{
  "model": "spectrogram enhancement model",
  "dataset": "telephone keypad tones over noise or synthetic speech",
  "train_examples": 39062,
  "noise_aug": 0.002,
  "n_mels": 64,
  "hop_length": 160,
  "input": "log_mel",
  "win_length": 512,
  "task": "enhancement",
  "loss": "l1",
  "arch": "unet",
  "norm": "batchnorm",
  "hidden_act": "relu",
  "pixel_unshuffle": 2,
  "widths": [64, 128, 128],
  "blocks_per_level": 2,
  "block": "plain",
  "attention": false,
  "upsampling": "transposed_conv",
  "init": "torch_default",
  "optimizer": "soap",
  "beta2": 0.99,
  "learning_rate": 0.0027,
  "beta1": 0.95,
  "shampoo_beta": 0.99,
  "eps": 1e-08,
  "precondition_frequency": 32,
  "max_precond_dim": 1024,
  "merge_dims": false,
  "one_sided": true,
  "adamw_lr_other_params": 0.00085,
  "max_steps": 9600,
  "batch_size": 256,
  "epochs": 62.9,
  "lr_schedule": "poly",
  "final_lr_fraction": 0,
  "warmup_steps": 1920,
  "weight_decay": 0.1,
  "adamw_weight_decay_other_params": 0.05
}
Rows from block 2, named by matrix and row number. Each number is 128 + 24 x the weight over its row's rms, rounded and kept within 0 to 255. All counts start at 0. After the name is the row's rms in percent of the matrix's.
# conv: 3x3 conv (model.enc.1.0.conv.weight, 128x128x3x3), inputs 26-38, a 3x3 kernel for each
conv.2 090 [149 102  97 117 125 136  83 120 132 134 134  72 102 126 115 153 109 148  95 114 113 126 129 110 167 144 102 133 112 130 110 130 140 134 128  86 102 128 118 119 131  95 153 125 120 107 136 103 142 103 116  88 124  96 141 122 137 123 123  89 171 150 115 151 107 116 137 120 167  83 190 130 117 127 172 114 134 154 173 141 133 154 115 144 143 103 131 118 135 117 106 113 122 130 112 145 103 178 175  93 153 170 152 124 190 120 153  93  57 105 107 103 131 100 158 143 158]
conv.3 107 [119 111 145 137 151 145 169 128 123  80 130 133 100 115 118 142 178 143 159 127 160 132 124 141 128 118 116 123 143 153 116 147 107 129 182 125 135 130 149 131 151 107 151 109 155 108 115 128 146 135 150  82 126 138 119 141 126  88 120 109 190 137 136 141 109 150 108 131 133 130 116 115 135 100 124 117 128 107 113 112 130 134 135 108 120 110 112 129 186 111 118 124 109 115 129 153 143 119 167 146 132 105 173 163 137  51  20 160 129 120 111 137 111 147 163 152 128]
conv.4 089 [156 134 131 127 154 125 140 122  80 106 102 159 127  98 111  85 118 161  97 163 145 152 128 123  72 173 163 107 124 152 112 137 140 108 168 109 122  78 152 106  97 129 135 162  83 121 132 116 137  94 122 110 133 138 133 113 126 142 142 144 145 125 139  90 125 128 141  84 125 105 159 118 111 118 148 111 122 123 139 132 139 102 158 143 111 145  92 129 130 122 167 141  57 143 125 135 100 134 137 142 178 118  99 152 134 160 157  98 147 132 103 142 129 149 104 130 170]
conv.5 075 [149 136 152 133  92 126 108 127 165 142 128 112  72 139 107 133  82 127 142 118 141 144 100 154 114 131 123 139 144 136 146  96 151 131 136 146 131 139  99 148  91 161 122 126 145 110 129  95  98 128 112 143 160 181 164 167  82 156 155 166 115 113 133  99 166  81 145 113 111  99 129 141 112 111 148 118 113 131 123 141  95 132 124 141 132 130 122 102 126  43 129 148 117 105 112 163 152 152 151 132 136 111 131  98 133 160 179 159 127 156 126 135 155 165 145 154 133]
conv.6 107 [130 137  96 137 118 115 164  75 151 104 133 182 122  67  98 134 185 104  99  99 111 131 115 112 123 126 156 127 112 148 137 131 113 110 141 128 129  93 100 146 119  88 151 137 148 106 177 149 108 119 109 125  95 147 186 133 115 123 121 134 108 151 129 118 145 105 134 152 120 104 100 147 143 159 125 126 148 123 132 121 120  83 128 104 119 135 122 149 155 122 114 148  72 109 131 137 133  89 161 129 158 104 141 138 152 115 101 106  87 148  95 141 117 105 133 102 175]
conv.7 096 [137 153 109  96 126 120 163  94 120 105 147 151 114 110 131 138 144  97 108 166 136 133 121 113 128 114 110 131 156 101 124 120 168 157 100 124 112 128 123 141 133 102 151 138 163 115 117 122  92 138 109 157 138 146 157 133 116  90  83 155 120 143 137 121 136  94 135  99 141 134 113 142 109 128 144 143 112 124 113 145 109 168 165 148 137 113 121  89  95 108 110 148 123 110 127 144 158 150 166 126 111 120 148 116 151 145 189 112 105 158 137  80 142 136 132 177 153]
conv.8 111 [ 78 130 134  87 156 146 150 113 160 139 109 108 154 135 105 145  94 157 157 138 103 176 146 128 116  97 113 116 122 108 129 173 102 153 100 125 124 130 113 105 107 142 159 124 128 134  92 117 121 140 152 125 113 146 127 151 142 118 129 123 107 101 141 124 100 163 150 139 147 101 131 124 156 121 145 121 103 148 123 104 142  86 154 115 142 117 115 136 165 111 158 142 145  87 122 139  96 131 100 147 120 159 110 150 106  84 120 160 142 146  90 109 118 165 120 120  97]
conv.9 088 [102 156 136 100 144 154 123 120 126 112 150 120 129 103 126 117 127 112 136 160  50 129  97 125 140  95 105 128 157  86 136 105 158 120 141 114 112 206 154 107 156 131 125 121 132 153 137 137  91 131 111 128  90 118 140 153 163 158 146 158 149 176 104 146 135 154 124 138 138 126 131 119 140 122 142 159 115 120 113 146 123 122  33  77 155 121  84 155 167 123 180  98  99  86  96 122 126  90 109 145 133 150  80 113 116 134 100 112 149 105  82 144 147 116 151  89 118]
conv.10 080 [129 109  88  93 160 133 108 154 137 125 113 132 138  96 122 132 123 170 128 122 120 136 124 106  91 129 150 154  80 121 135  88 120 114 124  92 137 136 119 121 160 119 110 144 174 111 105 128 143 123 121 123 104 152 148 130 103 123  87 156 156 116 103 130 155 127 137 139 141 178 137 137 145 135 151 121 157 142 147 118 149 143  93 167 124 122 133 108 154 122 167 147 142 142 122 104 143  86 109 129 126 169 133 139 130 113 108 101 178 136 143 145 132 161  99 122 107]
conv.11 107 [ 77 131 151 119 126 158 138 125 155 131 124 114 147 144 109 136 130  87 151 123  87 129 125 133 113 112 128 101 104 175 127  89 169  93 124 161  93 149 117 134 125 130 160 137 108 183  89 131  66 103 116 146 153 162  92 113 164  81 144 144  92 142 163 189  81 137 143 136 127 140 120 128 153 133  98 147 134 118 130 122  99 127 121 152 122 105 161  78 120 152 147 100 126 100 121 127  79 135 164 174  95 115 117 119 111 111 132 159 136 136 125 101 121 123 118 131 153]
conv.12 111 [167 142 111 112 143 170 126 113 113 127 106 137 183 147 113 145 127 122 199  83 140 114 146 185 178 113 119 157 118 106 127 141 139 182  87 120 146 145 116 155 120 134 122 144 123 134 111 185 137 131 142 181 123 131  77 158  96 156 129 119 179  95 120 101 143 139  87 103 148 150 124 138 136 107 126 129 126 109 141 159 110 106 104 119 126 131 123  80 151 155 110 135 170 138 146 192 133 133 146 138 130 129 101 112 154 147 108 122 235  89 142 162 152 158 198 127 154]
conv.13 101 [ 91 121  92 149 133 153 112 132 154  86 132 131 149 116 146 130 157 138 109 116 132 115 107 149  91 105 113 117 114 141 137 112 144 113 129 125 104 118 115 119 109 149 136 143 185 123 109  97 125 120 133 145 157 167 119  97 120 137 133 127 141 129 122 158  92  91 125 110 123 103 115 170 137 136 142 152  96 123 126 121 107 156 121 143 111 116 119 121 124  98 164 136 158 161 145 122 151 116  77 120 171 124 142 117 144 122 142  74 151 122 157 120 156 135 127 139  99]
conv.14 074 [174 151 144 161 137 138 135 127 126 157  88 135 101 106 127 116 142 118 150 127 140 155 127 139 117  88 166 156 108 158 169 144 132 128 122 145 126 154 131 157 122 134 175 119 128 126 154 123 157 113 145 136 111 154 123  93  81 146 134 122 163 107 142 124 129  96 103 103 134  57  89 174 107 114 106  96 110 121 165 103 105 129 114 192 166 137 138 117 144 127 144 135 112 101 158 128  97 122 195 137 146 141 144 143 107 149 164 132 168 100 121 132 146 123 137 160 163]
conv.15 090 [135 148 175 105 136 127 108 119 130 121 152 150 128 124 125 124 120 119 101  93 175 121 141 138 127 136 131 124 101 161  94 129 139 120 130 147 193 170 176  82 120 142 132 122  99 153 165 207 101 133 140 122  88 111 158 122 162 106 131 129 130 126 148 122 128 114 169 131 142 116 129 100 117 142  96 149 146 132 165 125 124 135 104 148  93 148 128 147 111 126 118 133 150 126 105 155 117 111 104  93 113 164 134 164 151 122 111  99 142  83 149  80 119 149 170 122 109]
conv.16 130 [113 121 136 139  91 139 114 118 126 177  58 154 164 104 116 113 138 140 142 152 134 131 134 144 113 141 136 123 119 132 123 106 143 131 113 140 112  99 112 123  97 117 117 105 117  91 172 123 126 134 139 111 162 123  93 148 128 135 120 122 151 110 137  53 255 100 109 199 137 125 149 157 129 119 131 129 132 113 138 100 149 162 110 139 124 124 144 141 108 123  80 202 135 114 140 155 129 150 140  89 195  92  94 175 139 121 160 107 154 161 142 123 141 137 155 141 134]
conv.17 084 [130  86 118 124 110 128 139  93 137 134 154 168 123 129 124 131 141 129 130 142 121 102  84  98 103 114 151 140 106 154 151 113 120  95 122 126  92 117 130 137 127 138 127 136 108 125 147 153 148 127 141 130 132 153  97 143 125 103 128 134 106 133  91 144 122 165 102 145  94 141 108 185 130 131 122  96 161 128 114 134 135 140 147  92  99  81 108 159 100 122 153 153 141 172 162 113 117 128 138 102 114 105 126 150 131 122 151 114 103  70 127 165 124 117 112 127 117]
conv.18 087 [ 89 124 122 157 102 140 107  63 135 109 153 117 144 108 124 147 134 121 134 126  66 147  99 122 140 131 120 110  92 105 110 101 154 139  95 116 130 133 126 124 133 155 135 113 109  83 128 118 120 145 102 142 131 129 139 145 124 104 168 135 101  71 113 140 147 124 158 154 123 142 139 125 128 190 116 140 148 126 124 172 124 103 156 137 133 144 100 150 116 157 122 103 126 115 127 141 145 156 125 137  88 134 118 127 147 118 188 116 119 162 123 132 119 107 126 128 135]
conv.19 099 [ 61 140 113 132 127 128 158 140 129 132 115  90 130 131 143 141 126 146  50 130  93 127 121 120 163 135 149 149 153 165 107 128  96 127 121 159  94 140 111 137 116 123 145 119 128  99 130 113 151 113 121 122 155 157 194 112  83  85 136 147 137 147 134 124 111 102 133 141 154 117 136 113 127  85 150 163 141 126 127 116 123 107 119 178 119 121 126 123 143 124 159 129 126 122 125 137  82 136 105  64 138 134 170 131 128 120 103 140  81 139  56 109 105 145 145 135 109]
conv.20 165 [157  82 153 108 151 152  70 188 109 121 162 111  91 132 149 178  81 115 143 126 131 124 139 101 119 111 129 110 147 143 133 140 116 124 116 138 118 192 106 144 124 125 134  97 149 101 146 147 143 124 120 117 143 136  88 146 141 145 147 118 133 118 125 124 124 139 124 146 126 144 129 116 145 137 115 149 117 111 157 106 130 163 114  93 116  87 144 104 136 146 117  79 136 129 144 129 117 190 107 168 142  96 133  89 132  87 149 156 114 127 148 173 126 120 138 149  95]
conv.21 086 [135 104 150 133 131 137 137 187 131 139 142 147 113 126 111 113  83 151 151 103 146 108 167 139 133 145 179 101 151 174 139 156 130 110 150 176  87 112 115 154 123 117 152 114 100 143 158  75 136 136 175 135 134  92 169 122 104 141 107 131 128 180 159 126 118 118 130 108 102 125 160 110 132 128 146 123 100 118 118  68 165 115 112 134 141 132 131  63 146 208 123 128 178 121 121 136 131 151 113 120 116 125 108 156 125 166 123  68 168 171 164 150 117 157 152 139 126]
conv.22 118 [150 103 123 121 155  97 155 134 110 105 168 112 133 161 129 124  77 194 128 129  95 115 129 152 132 121 137 147 147 100 149  85 119 157  97 118 144 139  98 107 148 129 157 106 165 122 141 131 122 159 144 125 127 153 119 130 101 167 130 127 138 102 127 146 118 117 107 147 133 131 153 120 114 143 137 123 166 120 102 132 133 135 107 121 145  93 152 120 133  82 110 127 164 121 129 118 135 153  96 116 124 146 116 132 117 144 118 119 117 133 127 150  99 171 134 127 118]
conv.23 095 [123  71 110 114 109 158 136 121 124 165 162 137 114 144 128 100 109 112  94 122 100 125 125  90 114 117 128 109 170 126 134 131 114 142 108 130  88  50 110 118 117 151 111 105 135 133  97 153 108 126 124 135 100 124 169 107 108 103 109 132 131 159 167 123  91 162 133 134 133 115 130 112 135 145 125 141 135 119  98 157 117 134 207 123 135 138  73 116 133 118 137 127 149 117 121 146 133 112 115  97  60 114 107  96 146 151 127 130 140 150  70 120 109 105 152 159 139]
conv.24 077 [132 131 149 184 126 120 133 160 131 125 125 110 114 150 112 125  91 105 154 141 112 165 131 138 143 109 117 179 127 116 141 135 138 170 105 156 106 143 146 155 124 146 159  93 115 119 103 102 137 110 132 101 123 152 152 117 144 136 109 119 153 161 162  91  83 118  92 116 121 107  94 149 103 186 123  62 154 125  99 120 133 154 123 181 143 140 137 110 117 101 124 117 103 117 125  92 108 140 123 169 132 114  94 154 126 130 127 172 126 176 127 152 117 100 114 130 123]
conv.25 092 [112 118  93 125 168  78 132 104  76 125 135 108 142 118 139 156 142 112 133 135 156 169 120  96 118 122 142 111 120 108 135 133 122 107 139 131 119 118 115 115 126  92 114 102 123 110  74  96 140 113 103 132 122 153 122 108 189 122 154 171 139 104 171 118 121 142 124 129 134 100 132 163 130 160 139 135 130 122 130 124 118 112 150 136 136 102 135 117 177 121 153 138 210 110 146 177 113 112 128 159 100 125 102 120 137 104 120 120 142 138 175 132 139  93 129 125 131]
conv.26 111 [ 92 110 132 170 159  96 158  95 105 127 130  84 157 146 167 104 148 142 104 119 170 124 152  85 146 152 171 137 117 101 139 139  96 187 103 106  81 102 158 172 126  83 154 132 118 154 119 136 132 147  90 120 121 140 143 131  66 177 125 117 167 142 103 140 139 144 124 132 139 116 107 163 164 141 105 104 109 163  88 133 174 180 113 115 100 143 136 118 148 143 151 164 155  89 121 170 148 120 116 141 151 151  89  94 132 157 134 129 129 103 179 108 144 113 117 142 108]
conv.27 112 [147 102 132 180 136 100 150 115 141 112 135 107 152 171 143 134 139 168 170 122 124 172 107 116 170 143 132 175 117 113 164 128 109 193 114 123 134 115  92 140 131 143 140 127 180 150 132 109  99 145 135 113 134 155 134 147 137 128 107 111 120 146 108 147 133 128 128 106 130 147 114 113 111 138 145 132 120 164 150 133 118 110 140 174 147 130  97 131 131 116 130 105 148  84 120 101  94 129 120 149  81 109 131 135 132 147 105 122 181 150 125 151 103 139 131 157 166]
conv.28 106 [121 137 129 143 149 132 148 158  98 125 104 122  95 103 147 118 129 120 109 108 126 127 102  81 135  77 112 144 128 129 123 129 150 141 105 113 123 158  98 132 143 129 116 171 140  88 111 126 132 117 129  82  84 164 137 129 121  85 168 114 126 129 139 105 154 119 151 124  72 126 123 177 136 129 124 107 155 106 139 113 141 161 140 100 152 122  87 159  81  89  91 140 114  60  93 156  50  94 169  98 156 106 170  76 148 113  83 116 125 104 130 110  88 135 132  59 132]
conv.29 088 [114  98 114  99 115 120 149  97 128 122 123 124 123 128 134 125 111 125 111 131  75 102 125 114 128 142 166 138 123 118 114 136 112 136 126 110 106 138 111 112 128 107 149 145 120 113 173 105 153  99 148 102 142 107 125  91 158 133 173 148 139 109 111 156 180 124 118 169 159 122 122 141 130 144 163 146 157 113 113 143 154 109 125 111 169  89 126 119 129 117 123 168 116 125 126 152 140 148 183 120 174 115 144 131 106 138 139 160 120 127 115 149 129 123 115 165 139]
conv.30 090 [149 158 163 139 135 155 114  99 106 133 115 133 119 119 103 172 147 146 110 128 175 143 101 114 125 146 116 118 103 193 129 122 158 110 140 127 150 107 136 125 109 176 143 138 126 139 140 125 136 132 139 106 138 141 116 119 135 114 125 141 120 109 106 105 152  47 127 112 111 138 119 137 128 114 101 130 148  84 147 131 126 127 156 196  99 104 150 136 143 129 116 151 156 137  90 132 145 170 134 114 138 136 149 130 150 105 126 128 139 126 189 155 130 127 135 161 133]
conv.31 089 [162 112  99 120  94 142 147 139  99 154 144 155 124 102 101 147 148 153 131 155 119 113 135 154 164 111  98 152 130 110 145 121 127 163 123 131 139 115  97  86 116 149 134 116 132 149 140 165 133 172 115 168 141 124 126 174 121 172 112 122 130 138 159 102 145  97 146 120 118 113 113 117 111 125 132 105 140 154  99 145 167 166  97 136 124 133 132  71 168 173 156 174 147 178 150 127 138 100 147  91 156 128 164 138 164 137  90 102 137 142 121 140 119 142 141 156 146]
conv.32 102 [148 126  92  68 138 123 130 123 187 126 152 123  99 148 146 142 131  70 109 153 144 109 155 101 117 122 158  88 159 139 107 146 110 105 151 144 149 161  91  85 137 121  84 125 177 165 129  80 115 145 143 116 150 128 125 154 169 116 111 119 123 122 181 116 130 108 152 144 124 118 167 116 136 122 152 156  98 127 142 130  97  82 130 167 155 123 110 125 123 108 143 133 140 139 101 120 107 127 116 134 147 107 127 113  99 114 127 180 127 120 123 141 107 114 110 105 105]
conv.33 099 [157 138 115 133 142 107 137 137 139 123 141 135 142 138 113 123 125 137 121 138 134 118 163 109 150 145 146 151  99  93 126 143 110 135 113 149 158 196 111 123 113 149 159 146 127 115 148 154 143 109 103 118 120 115 138  73 118 151 117 173 103 129 135 119 152 156 136 152 128 116 126 142  84 186 122 111 154 105 123 141 129  90 100 102 180 146 140 103 126 180  91 151 150 102 144 135 110 108  98 128 119 166  83 131 126 153 130  79 117 153 128 145 116 110 118 148 135]
conv.34 121 [152 138 105 111 109 142  98 135 150 115 156 177 126  77 122 158 122  50  78 169 120 147  96 110 100 112 121 136 112 128 134 119 137 100 132 137 128 135 118 120 144 113 165 102 109 121 154 112 103 143  98 135 123  87 123 129 162 134  90 140 137 145 134 123 134 109 149 170 102 136 117 124 110 163 113 104 125 162 155 130  98 103 119 170 162 113 110 110 116 171  94 109 115 175 141 101 116 144 135 140  90  88 114 145 155  96 126 174 117 121 128 147 126 128  99 124 122]
conv.35 095 [134 118 103 139  99 131 151  78 125 144 151 140 117 176 134 138 163 134 131 147 114 131 112 146 145 130 137 140  72 136 119 104 158 165  81 126 132 148 114 122 108 155 147 131 111 128 117 114 155 113 105 132 141 165 118 154 133  99 147 127 168  95 109 145  92 125 139 113 116 134  95 164 152 141 139 142 118 131 129 159 128 123 128 156 124 147 141 118  76 127 133  80 119 141 124 135 151 138 154 150  94 121 125 113 119 120 154 144 138 100 114 152 156 109 110 155 157]
conv.36 095 [128 163 125 125 128 105 114 128 128 146 118  87 148 152 113 114 123 110 156 129 122 158 144 117 123 117 136 135 111 144 149 141 105 141 111 130 171 125 108  91 143 105 120  97 114 124 185  99 105 141 121 132 107 122 104 142 135  86 108 113 134 121  96 138 160  86 114 109 128 120 118 147 158  89 130 105 144 121 101 156 133  85 104 174 176 132 145 116 146 122 100 141 135 145 126 110 169 128 162  88 126 166 106 132 158 115 120 190 141 126 103 141 147  59 129 119  74]
conv.37 121 [141 128 132 120 129 132 141  86 139 106 122 149 140  83 170 123 147 133 105 131 108 108 115 146 135 120 122 125  88 153 117 107 145 130 104 144 140 121 148 132 146 127 109 126 124  91 164 127 123 152 114 134 158 146 145 132 112 122 124 115 146 120 139 175 165 100 124 159  99 133  96 131 140 114 117 128 116 157 139  96 140 134  99 123 168 108 133 127 123 119 119 127 114 132 142 130 161 125 127  99 180 116 142 176  82 121 121 121 111 101 125 113 143 138 142 147 144]
conv.38 089 [118 159 109 156 129 144 123 155 129 126 113 152 113 146 148 129 107  91 117 125 108  89 143 106 171 118 107 166 131  76 131 145 130 130 144 122 127 168  92 157 126 131 125 124 146 138 149 104 123 144 112 182 100 120 156  80  63 136 126 129 138 142 165 127 143 107  98 119 119 117  98 132 122 135 137 150 116  95 111 117 119 109 116 122 132 117 134 149 131 120 154 117 170 114 133 129 142 116 102 166 197  91 133 129 109 151  99 138 103 117 166 138 165 110 143 132 149]
conv.39 126 [103 116 126 110 155 114 130 161 109 124 134 134 126 115 128 107  94 194 137 147 114 116 122 138 103 106 120 137 126 107 118 142 137 123 100 153  85 139 134 137  78 148  92 104 179 143 113 120 150 165 139  86 119 163 152 112 122 126 128 119 173 115 157 144 144 117 140 132 126 142 117 109 127 170  97  93 130 153 134 119 135 149 122 122  95 183 135 109 136  92 175 135 116 159 152 111 151 123 102  91 155 133 117 165 167 145  93  83 163 113 116 130 108 158 129  99 176]
conv.40 101 [182 134  93 161 115 123 154 128 109  77 122 132 128 142 127 119 120 153 113 134 101 165 135  90 147 115 120 168 103 119 171 135  91 154 129 108 145 112 143 117 145 117 153 118 129 110 148  92 137 124 104 138  94 113 114 116 112  97 126 132 119 158 120  75 113 182 118 124 134 106  98 144  51 142 146 101 141 131 120 117 165 184 125 134 132 122 131 133 156 132 113 131  66 130 115 121 137  78  90 167 115 107 140 110 120 143 116 118 105 121  74 138 157 112 166 122  98]
conv.41 109 [107 100 120 124 132 116 172 105 111 138 112 151  93 161 108 127 165  98  88 121 150  83 157 106 117 113 126  93 138 170 122 135 106 103 111 177 110  93 137 123 120 143 130 148 115 116 164 131 106 124 141 119 140  96 124 114 117 126 110 151 126 152 189 157 151 124 150 126 103 127  97 132 154 103 101 144 119 135 110 138 104 134 123 127 121 117 103 101 160 159 125 124 132 138 132 152 127  81 183 124 148 102 125 104 136 109  72 150  82 101  84 154 145 117 111 129 154]
conv.42 103 [132 126 111 143 160  74 136 117 142 140 163 156 125 157 154 136 116 122 132  88 171 123 130 149 141 130 126 130 147 123 120 165  85 119 124 160 108 154 119 161 179  77 133 128 126 141 136 172 139 126 131 139 145 148 108 156 110 124 152  88 126 127 157 132 123  98 125 108 116 126 119 120 164 112  96 143  84 146 138 124  93 119 115 138 122 135  85 117 113 163  77  80 216 119 140 151 154 144 140 123 132 102 107 108 145 137 151 116 106 107 197 170 128 139 156 103 134]
conv.43 077 [153 116 121 120  91 108 124 126 130 136  99 154 133 115 105 127 151 130 126  89  80  92 104 113 123 151 105 133  81 101 117 138 120 125 106 125 153 148 121 124 126 129 117 151 137  98 102 136 138 129  98 108 111 124 136 147 129 124 115 156 105 118 132 148 147  96 106 138 133 116 102 161 114 204 145 144 132 142 141 157 111 112 105 131 148 125  96 149 146 179  96 142 100 162 127 138 100  95 144 116 137 148 149 144 123  89 138 111 109 155 117 122 142 137 158 137 140]
conv.44 108 [106 123 100 111 130 142 135 139 139 172 137 110 135 124 130 158 123 115 203 116  79 152 106 128 167  73 135 179 120 131 199  84 116 175 113 119 121 120  95 128 103 140 146 108 115 168 135 138 144 131  91 127 127 139 138 119 127 146 118 109 138 137 109 154  98 147 126 139 116 133 121 129 140 110 105 127 127 158 166 102 117 155 164 109 145 128 117  99 128 115 108 151 159 154 133 129  92 104 113 133 116 117 124 131 119 142 125 100 158  93 106 184  91 129 167 121  85]
conv.45 108 [128 137 103 146 174  80  99 101  83 149 155 139 104 116 156 128 110 139 138  91 115  92 130 167  98  61 169 151 112 118 112 136 149 142  86 111 111 119 139 128 150  80 144 102  95 148  88 118  97 134 203  99 129 159 105 120 158 138 129 159 142 119 154 102  84 141 138 106 122 138 155 154 101 165 136 119  90 137 127 162 152 170 105 161  97 100 151  88 137 136 158 132 166 107 145 172 116 139 177 104 104 144 104 130 167 113 103 156 115 132 136 114 140 157  97 124 161]
conv.46 101 [152 106 161 134 100 136  76 136 144  84 157  89 148 137 129 154  96 148 136 144 122 121 107 141 142 135 117 150  87 156 133  75 132  94  99 143 158 154 126 170 102 111 108 155  98 109 128 154 142 117 139 123 145 137 117 136 140 122 129 130 133  82 143 170 127  92 121 133 154 169 156 100 124 148 111 124 170 132 169 118  94 124 101 149 143 121 115 119  94 105 138 103 191 167 150 130  59 124 137 153 131 166 123 117 117 120 135 105 136 109 160 145 150 158 100 123 125]
conv.47 082 [103 145 188 138 114 176 112 131 165  73  88 109 149 141  91 144 146 116 186 147 167 117 142 134 155 115 142  95 148 159 137 140 139 130 122 175 106 108 159 148 134 126 118 120 150 116 109  88 121 147 134 168 118 135 162 140  81 118 140 142 138  96 172 147 153  44 114 114 126 121 133 123 111 109 116 139 123 109 137 112  99  99 138 165 142 117 118 126 134 121 195 142 183 109 128 137 153 129 130 134 138 160 132 123 107 133 132 129 220 169 156 132 127 113 141  92 137]
conv.48 081 [148 154 147 147 118 146  80 110  92 136 182  89 118 113 141 134 112 147 113 158  89 104 127 123 134 118 167 117 133  81 133 109 153 107 123  94 182 129 163 141 141 130  99  91 125 154 137  88 109 152 133 103  99 142 169 145 168 148 138 112 113 107  94 132 174 124 150 107  86 118 149 135 155 119 150 108 120 134 148 135 150  95 127 126 108 117 154 177 170 154 102 103 117 103 149 103 145 139 143 155 113 130 118 123 132 129 126 126 103 145  92 121 127 107 131 134 180]
conv.49 085 [106 144 170 174  91 107  95 159 107 122 110  98 122 118 108 112 145 186 138 101 126 100 133 162 103 158 134 146 149 125 139 134 134  65 159 120 164 160 141 126 132 116 114 151 154 118 141 109 124 106 141  95 148 123 132 178 116  96 122 144 124 105  95 114 116 139  95 143 138 171 116 121 152 113  89 124 154 123 159 114 149  72 107 129 131 145 118 149 135 131  88 129 113 112 100 146 135 127 118 144 106 118 123 167 144 137 128  85 140 124 126 113 142 151 114 124 149]
conv.50 099 [172 140 108  99 174 136 113 185 148 111 175 118 144  93 124 128  76 139 142 107 143 125 111 127  76 170 153 162 120 155 125 151  96 130 163 128 159 105  99 149 150 118  99 153 123 134 154 127 130 159 148 129 125 161 153 129 108 126 120 107 171 126 114 121  79 150 126 111 150  73 206  92 129  89 121 128 111 129 115 124  97 128 122 184 118 101 107 113 143 113 147 107 121 113 124 130  87 171 158 117 135 113 115 176 148 137 101 140 153 121 124 127 100 128 133 120 142]
conv.51 097 [112 112 140 122  99 144 143 141 114 128 165 140 105 150  93 155 180 137 106  94 106 146  93 138 126 117 158 135  94 124 136  94 134 137 115 112 120 147 138 123 138 105 138  97 120 149 131 113 162 128 163 121  72 125 138 123  92 136  81 147 122 136 165 148 131 119 143  97 150 166  94 148 146 143 139 150 144 128 106 130 120 121 116 126 131 112  89 136 149 169 201 131  99 129  90 158  73 105 171 112 154 150 155 105 154  94  62 130 158  92 131 142 106 148 125  84 109]
conv.52 099 [ 81 112 138 105 113 146 144 131 135 165 145 159 169 116 130 109 152 129 156 138 139 145 176 139 125 140 148 129 121 127 134 166 137 120 158 127 139 122 127  90 108 158 146 174 143  94 124 159  86 159 109 131 159 153 171 127 140 117 132 130 105 115 119 158 155 105 147 125  90 120 110 151 184 121 144 159 108 114 133 107 121 171 164 134  96 110 137 108 115 116  93 102 127  94 133 152 123 123 162 118  98 121 106 155 134 143 135 147 155 135 141 119 136 133 143 159 133]
conv.53 097 [133 100 143 135 132 153 114 143 107 137 111 128  97 122 147 140 129 121 165 118 147 151 107 134 128 126  88 151 149 153 173  95 134 125 134 102 158 138 140 102 146 169 143  98  94 114  99 164 143 137 130 104 111 100 140 164 181 125 119 133 134  96  75  88 154 111 148 123 154 152 145 128 114 120  99 124 102 138 143 123 179 166 165 146 125  88  83 116 116 137 118 137 178  91  89  89 151 142  75 131  84 103 137 155 119 137 125 145 167 179 192 109  61  77 107 100  73]
conv.54 091 [113 109 114 151 133 132 146 124  84 157 104 136 131 138 149 135 128 144 118 122  73 132 115 139 131 110 138 102 126 118 145 110  96 142 113 112 157 137 137 102 127 114 153 130 108 144 118  92 160 148 140  96  96 131 127 138 136 113  96 113 117 139 128 131 160 148 124 124 150 120 120 110 138 146 125  94 134 160 103 144 151 143 143 126 118 108  88 121 127 165 127 127  84 128 127 135 122 134 167 102  85  43 154 168 142  97 128 116 124 156 106 115 108 115 159 142 157]
conv.55 110 [142 127  92 169 173  93 115 105 130 123 127 118 109 140 153 103 117 135 149  97  61 173 155 145 109 115 122 178 111  86 116 159 118 139 141 144 138 148 145 170 149  96  79 153 130 122  94 102 157 142  82 104 111 155 140 113 132 113 169 154 134 120 151 116 128 155 118 126 133  97 163  93  99 100 174 113  96 155 134  89 144 158 124  89 123 146 136 140 112 119 134  87  81 110 104 119 123 105  92 145 101  72 143 147  76 128 120 105 127 101 127 118 135 109 140  84 112]
conv.56 112 [137 137 111 114 110 114 166 114 123 152 128 146 151 166 112 126 145 131 131 181 109 125 129 175 128 148 173 131 145  83 134 150 101 168 135 104 155 113 128 114 140 138 131 126 108 111 142 118 127 147 128 142 123 157 119 148 137 133 115 103 198 144  94 123 146 150 110 107 152 132 134 103 122 136 145 123 112 161 111 130 153 103 132 128 107 160 129 116 132 114 133 173  89 153 138 146 146 109 180  88 149 108 113 149 166 101 114 194 160 167 108 120 119 131 130 124 165]
conv.57 081 [121 139 143 137 134 124 100 148 153 157 124 124 123 121 113 126 127 125  76 117 157 136 152 121 139 105 128 141 123 148 116 154 132 150 118 158 112  78 121 135 129  99 130 137 147  88 152 135 113 139 142 145 123 132 167  92  72 123 113 183  94 147 146 144  92 119 104 135 137 102 157 109 145 109 127 120 130 106 149 125  80 180 127 151 147 121 131 126 135 100 122 177 167 125 136 157  83 163 142  80 158 169 103 140 144 154 155 126 174 108 132 108 131 146 101 154 132]
conv.58 100 [ 97 196  90 132 147  81 105  89 122 126  81 164 123 152 140 134 111 115 167 168 107 138 127 148  88 123 101 147 146 125 134 115 108 111 116 124 121 152 124 178  98 120 100  78 122 158 142 122  87  93 143 144 168 123 126 125 133 170 124 136 121 114 102 144 100 122 104 133 154 134 153 136 125  71 145 120 126 152 126 152 117 143 142 134  87 134 125 106 162 107 164 176 162 169 164 165  84  90 101 142 127 135 115 101 123 123 134 111 144 114 108 124 133 149 120 143  91]
conv.59 089 [100  86 106 108 105 145 116 114 134 109 141 114 147 118 122 101 109 116 123 105 123 104 116  93 113 164 107  92 159 149 105 115 149 144 124 117  70  98 101 106 109 113 118  79 133 144 102  96 125 128 129 153  84  82 138 145 145 118 117 184 116 135 171 149  84 117 141 150 128 141 129 109 121 176 103 122 180 105 124 185 126 129 123 133 120 103 148  97 118 142 121  98 158 151 112 115 144 146 112 142  73 140 140 143 116 145 134 105 157 132 150 124  90 122 125 153 131]